Weights of a small sound classifier: norm layernorm.
Rows from expert 27 of block 11, named by matrix and row number. Rows with one number belong to one neuron. Each number is 128 + 32 x the weight over its row's rms, rounded and kept within 0 to 255. All counts start at 0.
# up: expert up (model.blocks.11.mlp.up, 32x160x160), inputs 80-159
# down: expert down (model.blocks.11.mlp.down, 32x160x160, transposed), outputs 80-159
up.108 [135 145 159 138 132  98 102 106 152 107 122 117  91  94 117 175 137 122 184  67 154 127 124  84 159 155 123  85 174 119 184 133 100 123 149 204 168 116 105 145 140 130 136 145 107  99  94 145 161  60 148 163 146 147 106  79 162 132 131 135 174 191 123 128 189  72 128  65  80 117  90 120 101  84 150 167  84 121 114 163]
up.109 [167 123  81  85 136 130 147 168  98 119 154 131 153 136 118 100 104 131 106 176 118 139 131 119  78 153 125 134 125 124 108 110 131 127 148 106 171 142 132 150 133 128 149 173  99  54  68 167 102 177 176  94 115 125 102 135 129 123  84 127  97  96  51 161  69 179  93 144 142 164  95 114 125 149 120 167  43 130 135 180]
up.110 [127 105 140  96  92 137 134  92 141  95 161 109 109 193 138 138  79 117  54 179  76 135 129 120  93 128 115 109  83  88  56 100 189 148 165  55 139 109 145  97 144  99 136 110  89 116 102 173 111 199 144  82 114 147 100 154 134 133 119  90 142  97 116 145  75 112 111 152 184 122 112 134 129 202  78 118 125  82 177 122]
up.111 [138  87 162 126  75 116 146 105 126 109 111 142  92 135 110  93  71 166 105 116 104 139 131 132 103 106 123  60 120  88 117 143 180 182 174 128 148  77 142 159 115  71 124 167 135 124 206  64 167 134 111  88 157 156 123 168 147 167 160  68 135 117 162 123 105  98 150 154 172 164 141 172 199 174 151  93 151 103 139 140]
up.112 [120 141 143 116 121 155 175 113 125  93 140  93 105 185  66 129  68 118  86 172  56 118 183 160  87 122 120  75 147 136  71 116 186 149 130 141 160  94 145 122 172 107 164 117 113  90 141 139 155 155 118  52 105 138 163 162 134 160 148  42 129 126  72 178  73 146 128 164 153 150  87 168 144 186 110 105 137  87 163 181]
up.113 [129  84 184 129  86 117 140 110 148 124 142 146 107 105  97  87  56 170 100 140 104 133 159 120  75 120 141  79  96 109  83 126 174 182 198 113 147  89 128 145 136  50 114 163 125 146 196  91 142 159  93  76 159 149 121 152 129 164 149  73 173 104 174 146  87  83 152 155 183 150 130 121 194 176 134 118 134  72 141 152]
up.114 [144 131 140 103 119 105  48 122 171 130 130 171  91 108 134 162 132 107 182 135 144 147 117  67 150 141 139 104 144 108 154 173 111 127 154 125 152 124 131 144  94 137 129 116 110  55  87 201 102  61 153 164 137 147 143  53 130 122 123 134 130 159  82 135 157 100 103  60 123 134  98 111 149  60 147 166  62  73  98 170]
up.115 [158 111 186 117 119  82  80 112 166 120 146 145 104 126 151 143 135 128 212 136 123 150 128  65 182 141 126 107 151 118 193 165 119 122 145 152 160 123 115 128 111  99 140 135 123  63 140 161 129  59 115 125 145 141 118  92 126 107 124 109 169 198 118 127 208  78 113  44  90 149 111 119 112  47 139 154  90 114  75 128]
up.116 [105 129 116 115 133 155 142 122 133 112 124 103 145 136 152 137 110 106  93 216  91 141 170 146  53 132 125 116  66 121  51 105 145 146 134  55 119 109 125 122 153 111 132 130 147 115 105 165 122 184 136 128 125 114 125 116 193 150 137  77 120  86  91 116  66 159  84 196 208 145  68 131 144 181 113 179 100  99 164 183]
up.117 [117 173 105 131 182 143 111 141 110 119 118 128 135 145 132 124 168 115 185  54 130 106 109 133 162 138 171 125 170 136 173 139  92 115 101 182 108 149 122  93 121 204 121 119 129 132 135 109 140  69  94 158  82 121 141 145 115 120 166 125 154 211 167 132 216 120 142 100  73 111 200 123  76  59 166 171 138 161  68 129]
up.118 [153 118 165 124 148 100  83 136 159 124 170 143  98 122 114 116 143  96 183 137 144 135 152  50 148 137 110 132 110 110 146 150 122 144 122 100 147 113 122 141 111 118 139 101 110  49 120 205 140  91 150 147 124 136 139  57 120 156 122 134 131 129  94 148 146  73 120  71 139 129  94 123 116  74 133 170  85 118  76 166]
up.119 [117  95 170 167  81  82  99 134 138 134 131 147 121  92  93 121 121 123 173  95 119 124 149  35 159 120 139 106 144 148 197 155 134 136 164 179 169  94 107 146 115 116 147 139 129 101 165 133 132  26 125 105 136 132 112 131 121 123 102  60 172 175 151 127 196  71 122  72 114 158 134 149 155  90 148 116 111 128  58 113]
up.120 [157  37 156 108 144 101 162 126 139 106 161 136 129 146  75 112 100 161 134  78 121  97 144 138 166 150 114 110 148  89 162 120 155 157 189 190 151 103 132 146 128 124 170 162 120 125 159  63 123 105  77  48 142 115  89 159 136 150 117 102 210 156 113 145 169  39 147 100  96 157 136 140 157  70 130 140 119 157 107 115]
up.121 [141 120 139  87 107 130 108  92 169 119 152 126 117 123 114 107  93 148  90 224 121 155 161 102  89 147 127 119  71  92 100 140 138 118 122  48 162  87 143 149 127 107 119 121 135  79 126 197 132 144 168 155 137 155 134  77 140 138 149 127 153  91  52 127  86 129 121 153 163 136  80 142 132 136 108 116  84  39 121 169]
up.122 [157 106 153 147 111 117  49 126 182 139 133 133 104 118 146 147 100 149 197  79 110 130 103  77 184 132 139  93 165  93 193 148 119 130 130 176 183 116 108 144 127 125 140 154 109  61 155 175 133  50 110 120 131 136 116  65 132 116 126 111 177 179 112 131 189  91 101  49  82 126 121 114 138  80 147 146 111  84  60 118]
up.123 [157 149 158  99 112 102 100 109 111 113 171 138 120 115 111 146 114 128  91 208 123 140 165  94 123 154 132 144 102 102 112 123 143 127 101  75 129  71 138 152 104 135 141 113 121  45 119 186 125 149 181 138 143 109 121  74 133 158 124  88 116  93  64 130 113 123 153 121 184 202  53 116 139 145 139 147  69  97 140 158]
up.124 [132  72 171 128 102 135 166 119 144  84 161 128  73 141 119  82  68 119  95  84 132 137 135 129  96 129 132  96 145 115 107 108 188 140 211 155 158 100 127 151  91  66 126  98 127 145 149  79 132 144 177  58 143 117 154 163 124 185 155  99 132  85 144 113 125 125 128 138 160 133 142 171 177 173  98  76 129  81 162 127]
up.125 [119 107 149  96 127  88  84 137 153 132 164 115 111 123 124 126 113 104 110 214 136 142 164  83  98 144 113 133 103  90 107 141 139 118 152  60 152 105 122 152 112 100 141 137 120  78 125 206 161 159 145 143 163 127 111  75 130 141 124 100 144  90  57 119  81 119 140 102 205 159  92  97 151 141 102 124  47  64 123 179]
up.126 [125 115 149 141 125  78 138 125 136 119  88 116 127 104  95 154 134 127 177   6 148 128 108 140 150 100 113 114 197 160 187 139 165 107 128 211 124 119 129 163 123 126 114 170 131 117 136 100 123  41 131 123 147 129 122 153 134 117 146 180 135 204 178 152 203  92 115  82  33 116 131 135 162 125 140 103 132 146  96 108]
up.127 [ 76 159 136 160 127 147 126 137  99 109 134 125 114 178  95 100 122 154 156 111 158 125 103 117 163 125 120 149 144 146 165 125 144 131 105 174 182 127 124 114 125 126 160  99 127 161  94  95 154  79  94 151 132 101 161 140 127 167 134 101 114 150 132 103 219 148 112  75  96 160 154 192 112  82 106 104 105 189 113 167]
up.128 [137 116 139 138 119 107  69 137 176 129 125 115 116 117 122 147 129 119 177  87 113 125 112  71 169 129 111 124 167 118 194 168 126 148 123 190 159 120 120 146 123 128 154 127 111  72 128 160 143  47 131 136 113 115 156  93 142 139 115 135 186 190 135 126 190  75 113  58  69 128 134 129 137  73 157 143 109 122  96 161]
up.129 [153 142 170 125 120 128 159 125 104 122 163 139 123 131 117 117 109 119 115 199 111 129 156 137 101 153 129 149  81 100  81 134 155 173 156  77 117  91 125 156 145 109 142 116 149  71 122 176 120 206 134 130 105 146 136 143 147 175 116 124 129  69  72 122  70 131 120 160 183 159  77 124 160 171 117 173  52 113 148 165]
up.130 [108  75 136 130 101  98  83 111 179  99 127 124  76 138 118 108 116 101 183  86 126 130 146  58 148 148  98  91 151 121 158 174 139 156 211 159 137  87  85 169  88 135 160 132 121  94 110 158 104  73 146  87 147 129 121  99 129 145 123 113 143 199 172 124 168  78 141  60  87 138 150 128 184 109 113 109 139  98  98 119]
up.131 [168 115 177 110 120  80  73 117 178 125 145 152  72 134 124 128 124 142 181  84 111 142 136  35 167 140 112 109 143 108 192 158 115 135 154 165 148 131 106 109 105 128 141 135 107  90 152 175 158  58 135 133 151 156 104  91 122 113 133 104 175 187 105 127 179  78 126  33 116 143 148 113 144  81 149 156 124  86  79 144]
up.132 [138  95 150 139 108  95  57 145 178 113 115 139 117 128 126 143 123 113 166 174 126 123 135  53 153 148 140 145 125 103 133 164 116 135 131  95 145 111 129 150 105 104 164 103 124  79  95 211 129  93 124 136 151 171 114  66 111 116 123 103 148 118  62 110 141 102 139  66 137 131  97 109 129  91 139 175  75 107  78 164]
up.133 [118 131 144 100 105 141 120 122 142 130 167 135 122 154 134 146 121 126  81 185 129 149 173 104 107 148 108 143  62  99 102 120 171 123 154  54 152  81 135 135 107  98 134 118 116  98 115 196 144 195 140 148 158 130 113 116 141 143 114 107 143  58  72  98  71 142 137 143 200 149  76 113 143 163 115 140  69  86 144 166]
up.134 [131 130 152 111 124 132  46 145 169 107 182 165 112 132 132  94 151 117 185 125 165 137 153  42 175 144 115 150 148 111 163 146 101 131 139 164 166 121 122 146 129 109 131 111 108  75 103 148 128  69 119 102 128 119 131  85 164 138 146 110 154 190  73 129 165  76  88  81  90 117 114 130 122  84 151 168  74  96  65 165]
up.135 [101 127 114 121 161 135 104 137 109 123 136 153 123 109 120 122 149  84 180  54 171 123 108 139 173 117 137 131 172 135 189 142 107  82  94 201 113 112 150 156 122 159 120 119 152 145  75  78 127  47 179 158 177 122 135 112 133 100 155 184 109 177 115 102 180 104 126  87  53 113 213 129 100  52 100 135 107 193 116 138]
up.136 [150  86 178 173  68 116 153 114 151 122  99 106 107 108 110 111  46 154 160  88  86 138 145 120 118 110 129  60 166  91  89 121 182 155 189 193 146  94 125 170 145  90 175 139 139 102 170  70 133  75 122  89 151 133 142 138 133 181  98  63 181 126 163 138 134  87 154 129 101 163 133 144 159 109 152 127 103 120  79 146]
up.137 [133 101 110 124 116 131 152 144  87 137 111 128 126 155 124 155  83 147  52 191  88 161 130 158  95 141 137  93  88 100  70 112 153 149 130  78 134 121 152 119 173  93 134 138 113  93 153 120 122 194 112  98 121 103  98 128 130 153 138  57 150  46 119 117  65 119 105 172 196 144  80 142 139 196 153 137 113  70 163 165]
up.138 [141  41 156 118  69 138 119 108 137 115 118  91 168  91  87  97  87 160 108 153 132 129 123 128  91 124 168 121  96  71 126 125 187 130 164 130 180 138 150 154 132 126 121 157 106 134 223 113 126 125  35  87 122 170 103 112 148 114 123  33 149 126 124 129 123  64 128 190 151 134 115 141 147 160 170 127 146 115 121 123]
up.139 [139 125 161 147  61 119 140 154 165 100 116 125 116 163 111 125 166 123  75 181  95 102 150 120  70 127 113  68  84  85 102  66 115 137 135 128 142 118 113 120 139  71 150 128 142 142 135 119 179 198 118  90 117 101 122 144 165 118 185  51 172  83  70 169  72 163 155 169 170 130  62 141 111 159 109 148 128 111 149 134]
up.140 [135 132 100  70 134 179 157  83 112  94 112 102 116 178 126 130  66 112  78 172  99 159 151 115  94 119 108  96 106  90  72  81 181 159 150  98 138 144 194 102 119  90  94 128  90 131 192 147 135 175  92  77 127 128 156 142 140 135 140  74 119  87  85 149  93 151 112 154 189 101 112 109 162 166 108 137 107  90 177 163]
up.141 [122  69 163 153  96  60 140 119 155 110 146 138 139 112  76  84  97 123 205  92 126 124 131  83 121 128 114 101 192 119 149 153 139 123 148 203 185 102 101 169 155 134 144 146 175  93 155 106 156  97 115  92 118 134 101 135 139 168 102 120 152 171 130 132 165  50 137 103  95 166 141 127 129 109 174 159 142 165  46  98]
up.142 [129 112 155 111 153  90  62 133 183 125 134 150 106 127 133 143 131 125 162 128 121 135 137  45 153 132 132 157 129 133 151 174 108 158 122 106 124 125 105 152 114 130 141 110 139  65  96 197 109  81 117 146 132 145 141  51 144 131 135 120 139 140  77 125 120 105 105  55 117 149 119 110 108  76 125 155  88  96  78 180]
up.143 [ 91 177 101 139 140 140 117 109  93 137 131 116 135 126 137 110 122 123 100 187 135 140 129 122  79 131 124 149  66 136  67  93 126 148 100  25 124 126 153 111 143 125 134 122 130 134 100 177 151 215 120 157 147 142 115 120 131 142 158 103 108  41 122 124  28 168 129 162 172 162  88 127 119 187 111 150 127  80 186 130]
up.144 [138  71 161 106  99 130 193 127 117 110 164 120 111 146  90 113  53 181  98 180 122 101 159 147  86 149 162 139  86 123  86  97 132 150 166 111 160 112 136 116 116  99 111 128 111  94 171 130 136 175  78  77 109 117 117 139 132 160 126  66 155  88 121 154  84 118 163 167 177 131  89 131 151 197 153 137 150  96 143 122]
up.145 [162  71 194 162  84 101  88 121 166 122 109 133 124  91 130 131 106 150 201  91 120 131 142  87 161 142 163  67 145 130 170 135 136 156 159 179 173 116 125 133 125 107 152 126 121  80 162 149 140  50  90  93 177 136 121 104 119 108 128  83 173 193 157 164 198  70 126  67 113 152 128 128 132  70 144 140 142 102  89 113]
up.146 [122 103 151 113 137 148  71 170 169 103 140 160  82 118 118 105 133  78 166 131 123 146 144  85 155 135 130 128 164 126 147 148 134 141 130 134 129 112 127 162 140 122 149 115 111  58 104 169 155  84 149 141 144 110 124  60 140 146 127  95 115 149  59 125 151 108 114  66 114 141 116 133 107  79 150 161  64  93  79 163]
up.147 [105  96 129  94 128 124 169 126 142  97 165 127 118 137 124  76  78 126  32 180 130 107 162 129  79 131  92 107 101 119  80 126 159 153 149  87 147  91 166 140 116  91 127 125 122 130 118 151 135 227 132  85 131 150 118 158 145 140 164  95 103  74 128 141  58 115  90 135 179 116  76 121 136 198 111  94 126  84 161 143]
up.148 [149  93 220 176  81 118 149 134 134 135  95 105 149 107  74 114  48 144 139  59  91 136 157 138 124 115 113  66 130  92 118 121 169 149 161 173 158  62 100 166 172  92 151 145 131 123 150  87 145 107  95  90 144 126 144 173 174 144 100  68 160 105 152 143 122  78 136 151 116 167 109 123 134 139 161 114 132 115 100 123]
up.149 [113 127 114 123 145 164 149 138  84 108 149 123 128 159  98 135  92 120  93 198 128 140 143 117  67 161 133 132  74  97  37  77 123 144 160  42 132 118 134 160 111 122 122 108 109 118 135 178 141 208 140 110 121 118 143 117 147 129 112 107 112  34  72 128  59 148 105 183 186 146 101 155 118 157 115 140 123  87 148 154]
up.150 [146 150 113  83  85 166 165  89 180 112 118  97 108 134  70 165 109 115 120 118  86  85 164 140  78 141 118  96 142 136 116 120 120 102 104 111 161  97 153 148 143  77 122 130 107  59 169 152 154 110 133 121  97 131 166 180 171 170 206 122 193 117  75 160 135 123 142  90 131 113  90 114 157 159 111 160  58 146 164 186]
down.108 [136  99 138 155 113  98  80 131 181 118 129 140 137 153 111  90 127 141 185 110 143  79 101  74 176  88 117 129 141 126 213 150  89  99 120 132 144 112 154 123 177 180 157 122 125 108  98 172  91  43 113 113 144 153  82  75 110  89 116 118 129 175 132 153 160 122  91 106 140 135 167 122 148  77 167 102 106 138  84 166]
down.109 [ 94 121  90 133 171 115 130  99 114 156 105 153 125 132 153  92 141 133 114 166 187  99 101 159 101 145 121  96 100 122  71  71 176 127 138 125 121 117 104 128 160 113 136 135 103 159 103 139 114 147  93  64 117 149  67 142 120 151 138 168 111 130 114 161 102  77 117 164 162 158 133  77 124 187 197 114 127  87  86 118]
down.110 [125 105 107 128 168 142 176 144  98 116  98 147 149  70 113 148  87 115  37 175 175 125 152 173  82 112 123 107 104 126  66 134 188  94  94  83 142 126 107 127 146 103  94 172 129 113 132 115  83 206 117 161 141 106 135 167 140 190 155 188 159  79 127 121  69  98 117 186 166  99 126 118 114 177 147 131 157  96 113  92]
down.111 [ 91 156 102 163 185  79 144 151 109 191  67 121 134  70 123 128 174 145 116  84 181  74 113 130 130 161 140 141 115 135  99 142 109  89  90 133  99 120  92 132  93 139 110 176 129 131 138 142  66 184 107 175 102  94 109 130  76 116 130 180 100 136 126 107  98 125 110 111 128  75 128  96 130 163 161 143 161 150  93 119]
down.112 [110  73  88 135 180 133 170 169 124 155 118 140 119 136 127 124 159 118  90 164 166  52 135 155  88 118 191 153  79 111 126 111 146  96  77 145 119 115 140 154 146  88 109 156 168 132 151 134 117 181 108 111 135 111 124 129 122 144  98 181  68 102 112 131 116 152 139 146 140 109 131 102 112 218 124  98 144 118 130 165]
down.113 [ 82 155 139 184 141  84 188 135 106 132  71 111 149  53 140 134 166 136  87 153 165 105 119 149  86 112 128 172  93 128  95 160  98  79  97 135  93 104  87 134  93  96 123 179 159 115 129 118  89 168 101 206  64 109  89 157 127 137 115 197 106  70 148 113 100 132 129 189 150  81 143  95 125 170 144 158 133 128  92 150]
down.114 [112  76 155 135 112  65  76 120 173 174 114 117 109 155 138  94 126 144 197 181 132 108  89  83 163  91 158 130  74 113 164 173  99 121 148  97 158 148 134 128 157 131 137 131 150 143 134 197  99  66 132 103 124 169  95  86 110 112 128 163 161 196 163 131 140  62  99  84 139 132 154 113 128  92 179 127 140  84  69 177]
down.115 [114 104 160 156 118  85  64 125 151 139 100  92  95 110 100 125 143 164 181 121 143  90 119  63 205 109 129 154 138 115 210 183  82 139 124  92 152 104 149 111 168 150 163 119 120 119  96 163 119  53 101  94 153 179 108  81 111  83 161 137 150 207 159 128 160  91  97  56 147 135 183 132 111  79 194  97 155  94  84 138]
down.116 [118 106  96 121 160 157 160 108  79 126 133 123 154 132 124  96 118 183  51 165 122 159 125 140  23 107 129  67  57 122  56  92 154 129 120  94 114 127 145  85 149 102 124  95  97 168 102 117 124 221 134  78 112 153 134 173 104 178 117 149 127  62 128 128 107 138 117 187 149 115  79 120 121 195 110 132 107 140 148 111]
down.117 [132 114 145 126 100 111  93 149 154 117 155 148 125 165 141 149 141 126 169  79  71 131  94 114 213 141 136 133 163 108 195 152 107 137 120 207 145 137 149 135 131 139 120 112 122 122 167  88 137  25 107 125 127 118 121 107 124  68 117 113 136 249 148 124 222 124 109  75  82 132 133 156 121  61 143 120  97 178  90 104]
down.118 [ 89 122 171 132 130  54  92 101 164 162 134 115  80 138 105 129 163 165 185 159 141 111 108  80 143 110 148 106 109 114 154 190  90 116 148  98 135 131 147 121 159 128 152 130 154 189 116 176 124 104  92  98 140 180  95  77 133  84 155 157 124 164 151 127 125  62 111  98 159 164 172 117 133  93 186 108 113 122  61 203]
down.119 [ 46 124 145 156 159  66  57 118 182 127 113  98 127 125  95 115 168 170 170 125 172 104 102  92 177 104 137 127 139 134 187 162 106 121  80 130 107 102 136 106 124 156 135 157 121 134 127 173 111  66 128 157 115 150 106  82 133  87 120 171 158 190 157 134 178 110 131  73  97 141 184 150 143  49 174 120 162  97  97 146]
down.120 [ 76 156 121 145 135 101 110 154 125 136  91 139 111 122 117 109 184 129 181  84 192  64 143 130 145 102 111 144 161 134 194 153  66 128 104 182 101  94 119 159 125 170 128 155  97 133 122 131 120  59 153 170 129 139  69 101 156  91 154 142  88 192 135  96 197 107 105  87 100 137 127 118 140  80 144 149 100 149  60 148]
down.121 [125  92 163 157 124 105 157 122 149 109 150 154 116 178 122  99 101 123  98 169 184 103 122 125  78 128 138 109  18 105  76 120 191 123 153  72 145  79 175 117 165 104 158 110  82 164 118 173 129 175 136  80 163 155 134 153 110 150 160 132 118  83 113 143  50 101 138 164 190 108 111 136 128 190 144 102 113  88  93 135]
down.122 [117  73 177 148 113  80  68 138 177 140 109 121 118 139 131 130 131 142 191 125 148  90  85  90 186 125 132 126 120 142 194 180 103  90 117 140 137 113 136 118 169 142 150 107 119 132 116 176 100  42 124 132 138 153 102  82 104  74 157 162 168 198 140 137 160  90 115  56 129 118 165  84 111  64 170 126 151 105  66 161]
down.123 [ 38  88 134 176 120 121  79  60 109 134 133 133 116 186 115  30 132 129 146 196 147 129 113 117 125 139 124 103  49  99  80 145  94 107 160 103 183 143 151 132 159 131 127 146 138 184 110 105 159 145 111  83 170 139 105 111 121 136 107 116 107 121 139 169  78 108 141 146 178 142 147 117 150 163 167 130  86 104  99 143]
down.124 [151 103 149 155 182 149 146 147 108 174 130 111 102  90 117 135 158 135 114 125 205  72  73 161 119 157 121 148 124 149 107 181  81  79 135 116  92  92  71 164  94 137 140 207 145 155  97 114  85  98 109 191  88 121  88 142  99  67 166 183 103 156 136 106 118  97 151 149 144  78 156 111 108  93 169  97 123 110 133 100]
down.125 [108  92 135 155 104  99 154 130 156 130 113 159  92 157 131  81 104 162 100 186 161 130 115 111 111 125 114 115  36  99  83 130 153 124 172  64 145 137 125 127 145 111 143 119 108 138 109 148 150 166 147 106 131 174  79 116 115 148 114 128 144 125 126 115  68  92 122 164 219 145 139  88 159 209 163 106 131  84  97 126]
down.126 [143 173 104 146 136 111  91 120 161 130 123 108 113 140 148 116 161 156 211  68 138  95 142  96 197 115 149 141 183 129 197 158 108 110 129 180 132 119 129 102  83 172  99 122 164 113 132 142 114  15 117 153 118 132 122 121 121 103 124 106 133 255 109 163 200 107 129  75  94 143 150 110 144  51 142 130 148 141 111 128]
down.127 [106 129 132 154 142  82  67 153 166 164 172 131 114 141  75 182 118 109 169 117 132 119 115  87 184 163 104  93 150 133 153 147  68 102 141 194 161 106 150 120 164 108 101 118 146 109 135 141 137  56 106 105 159 137  90 101 127  67  93 121  99 197 109 131 148 108 113 105  69 183 118 128 135  68 148 142 132 140 120 173]
down.128 [131 110 154 160 125  96  84 115 160 137 133 139  82 127 119 141 155 147 182 142 147 101 113  98 185  98 138 125 129 163 201 164  90 131 131 139 123 123 151 130 156 155 178 130 109 153 110 170 127  45 146 107 143 165  80 115 120  99 150 129 143 218 155 124 208  98 104  69 116 130 166 100  87  56 148  98 134 116  87 145]
down.129 [105 100  92 142 126 138 159 102  74 117 144 153  95 167 128  90 111 133  80 177 149 139 140 114  62 124 141  93  74 130  62 131 158 145 166  62 133 111 149 139 112  84 146 120  99 177 129 136 102 217 114  84 104 177 110 142 124 155 123 118 143  52 105 142  57 114 116 155 159 103  87 129 142 207 161 134  98 113 107 149]
down.130 [117 127 145 176 132  73  70 128 184 173 123 117  78 102 138  99 124 179 177 125 158  89  88  82 182  88 150 128 132 111 199 173  89 112 155 118 110 100 132 137 130 149 144 169 141 136 125 155 104  70 118 112 139 115 118  70 124  88 126 145 151 216 153 120 163  92 103  71 129 100 139 111 112  91 194 121 134  97  83 168]
down.131 [ 76  75 138 149 111  94  50 138 176 162 107 111  89 133 117 142 133 132 205 137 158 100 103  84 179  97 153 142 121 102 173 163 116 122 153 119 155 130 130 134 166 145 179 116 124 154 103 152 118  73 107 131 163 156  99  71 101  87 147 133 144 199 166 118 157  67  96  56 151 108 166 106 132  86 172 126 140 108 100 140]
down.132 [114  72 124 152 148  83  95 143 181 172 105 138  67 130 137 104 113 143 157 195 145 133 168  46 158 111 168 121  67 103 160 188 116 138 147  93 152 140 118 131 168 133 176 132 153 162 134 177 116 103  95  87 129 168  94  68 107 116 122 117 154 186 183 119 111  79 121  92 203 129 172 125 129 113 179 137 115 112  55 159]
down.133 [127  89 130 138 113 129 159 114 114 122 128 134 116 194 136  90 100 127  75 188 148  88 159 125  71 148 142  92  73  89  51 104 193 168 162  77 134 117 130 123 153 106 132 114  86 144 105 134 130 227 144  82 138 146 105 150 126 178 148 104 157  70 104 123  63  93 147 159 187 154 149 107 156 204 125 121 116  97 142 140]
down.134 [147  66 135 170  91  73  74 112 167 149 136 125 100 145 132 124 135 173 200 135 142 102 111  88 179 130 158 126 112 147 184 170 111 134 135 130 143 164 147 142 154 165 176 132 137 134  86 183 112  86 132  71 141 206  98 110 105 103 121 120 143 188 123 102 180  76 124  68 131 131 151  97 104  86 170 116 113 106  80 183]
down.135 [134 134 136 155 118 123  90 103 158 114 127 173 118 143 114 149 129 135 184  80 144 119  89  96 187 132 159 126 181 118 199 137  73 119 152 164 124 154 134 100 108 157 145 155 123 113 116 131 123   4 149 154 104 136 160 134 138  53 138 127 136 200 134 127 217  94 154  52  81 136 169 128 164  58 121 111 131 165 116 120]
down.136 [ 95 101 154 161 188  79 132 146 138 158 115 125  81  83 125 116 182 154 141 117 184  58 101 104 163 152 153 156 122 148 156 151  97 106  87 120 118 115 113 119 114 179 129 172 119 136 118 154  59  95 131 142 117 144  90  98 122  89 130 161 159 188 155 138 199 134 143  79  85  73 149 118 152 117 162 159 144 101 104 183]
down.137 [130 125 112 107 165 159 207 120  99 121 110 108 120 108  98  99 126 128  67 172 136 113 144 159  43 150 116 130  97 115  42  82 176 131 114 105 109 100 167 150 126  95 143 113 106 161 138 129 140 204 150 136 160 125 117 123 134 194 140 125 139  44 140 144  82 129 129 161 150 117 129 100 123 226 136 113 157 107  99 120]
down.138 [ 84 110 135 130 101 100 150 117  83 120 119 142 108  82  52 157  81 138 125 144 158 122 158 152 106 133  64 144 189 127  62  94 148 125  74 149 115 109 172 108 110 140 113 130 155 149 117  54 152 180 173 188 161 172 125 118 103 107 191  99 148 112 146 122 156 142 152 168 187  83 129 112 162 145 131 122 142  96 113  91]
down.139 [177  78 148 142 114 140 143 108 107 135 107 130 109 164 130 129 114 176  63 183  95 130 124 195  82 132 166 146 102 102  87  78 128  74 156 120 127 119 151 140 138 114 153  93 113 176 114 132 116 163 102  93 114 108  97 167 103 136 175 158 125  51 156 131 114 106 135 159 190 138 149  92 121 157 110 160 103 124 108 119]
down.140 [168 111 100 162 186 143 163 173 110 132 136 118  85 116 130 107 132 144  90 137 122 152 139 158  86 127 131 126  77 124  34 149 106  79 137 122 146 162  77 137 182  87 102 143 151 133 130 114  89 237 120 129 123 121 132 176 118 137 109 139 124  84 147 138  71 130 182 184 175  77 129 111 128 193 129 152 150  88 129 148]
down.141 [ 39 117 113 151 139 102  96 157 144 128 101 119 116  95 157 132 176 117 167 150 141  86  78  99 164 135 119 167 136 141 195 173  58 131 107 179 100 101 139 154 125 173 154 133 112 145 129 197 113  63 127 184 100 161 109 104 101 130 176 153 135 215 141 139 195  66 138  82 112 116 153  96 142  75 150 124 155 103  69 150]
down.142 [ 92  73 168 179 117  54  85 131 177 153 137  95  93 110 127 142 118 157 181 161 163 117 119  85 149 104 149 118 100 118 146 190 121 118 125 126 148 114 151 131 140 116 154 149 144 162 116 200 145  66 117  98 133 147 110  62 100  93 117 136 176 170 154 115 153  63  75  64 156 132 161 108 134  74 172 120 144  91  78 131]
down.143 [148 122 134 173 146 146 192  94  91 125 142 134 161  91 132 117 109 144  82 152 101 156 125 154  53 132 124  84 111 113  42 136 184  90 141  86 111 140  82 157 154 120 112 139 130 119 125 101  99 221 110 127 142 101 119 164 132 184  96 142 147  29 101 130  69 125 120 187 178 126 139  97 136 224 138 118 108 109 117 117]
down.144 [ 76 104 141 161 180 144 189 153  77 136  69 120 162 138 106 104 117 123  52 170 186 146 153 131  36 158 117 119 109 121  39 122 140 122 127 112 108  50 137 145 115 111 138 141 129 129 164 140 121 238 143 176 109  99 145 141 156 155 102 156 113  48 129 130  50 141 140 167 161 103  98  99 134 202 120 101 151  96 102 102]
down.145 [ 97 104 131 133 136  74  82 122 174 151 122 106 105 117 126 159 129 155 179 121 172 109  97  84 186 113 156 141 113 135 184 174  81 126  86 111 137 112 145 117 141 155 142 136 118 127 113 173 122  45 133 137 101 153 115  75 115  77 152 151 157 223 157 123 195  89 105  56 125 113 181 119 123  65 155 165 123 108  58 165]
down.146 [100  70 152 149 139  79  67  96 188 148 121  96  89 137 120 110 155 148 192 128 139 118 140  71 168 127 153 143 120 108 151 142 112 128 133 116 166 119 131 118 167 117 143 121 130 157  98 187 131  65 118  96 145 177 100  96 100  98 126 138 136 204 134 114 162  77 104  76 167 135 145 125 105  77 151 100 123 105  56 181]
down.147 [162 104 129 158 155 154 138 161  66 144 132 114 126 144 136  93  86 163  83 150 158 142  97 163  51 116 113 125 104 106  54 116 148 110  90  75 124 130  55 149 147  71 133 141 131 168 175  96  86 218 131 111 125 143 129 162 110 157  93 170 143  29  85  73  60 139 154 199 175 102 112 120 129 224 130 136 116 135 145 147]
down.148 [ 65 108 136 171 146  91 138 123 169 140  79 122 111  49 125 151 119 150 156 152 177  63 125 160 143 163 152 165 137 126 144 125 106 122 109 144 106 127 179 132 100 158 119 175 128  99  99 165 102  57 101 174  99 156  97 132 104 121 152 197 121 121 122 161 164 167 114 148  86 101 143  95 120 121 158 178 158 113  90 164]
down.149 [136  79 104 132 140 118 169 118  92 143 110 127 152 143 146  82 108 167  69 164 139 126 169 151  54 142 138 113  75  93  38 113 192 109 162  89 150 134 138 136 139  93 123  93 105 150 116 116 114 214 114 109 101 115 116 129 123 183 126 157 142  39 127 115  70 123 128 196 174 124  95 135 151 212 109 105 135 119 158 161]
down.150 [162  42 128 140 131  57 133 103 111 127 127 132  93 161 131  89 106 176 114 152 125 149 123 109 150 122 177 138 128 138 137  88 110  92 170 103 134 132 141 167 140 109 122 121 126 127 107 117 121 140  99  63 143 134  66 108  95 159 170 104 138 127 149 174 122 162  86 115 108 142  96 124 133 123 153 115  93 120  86 196]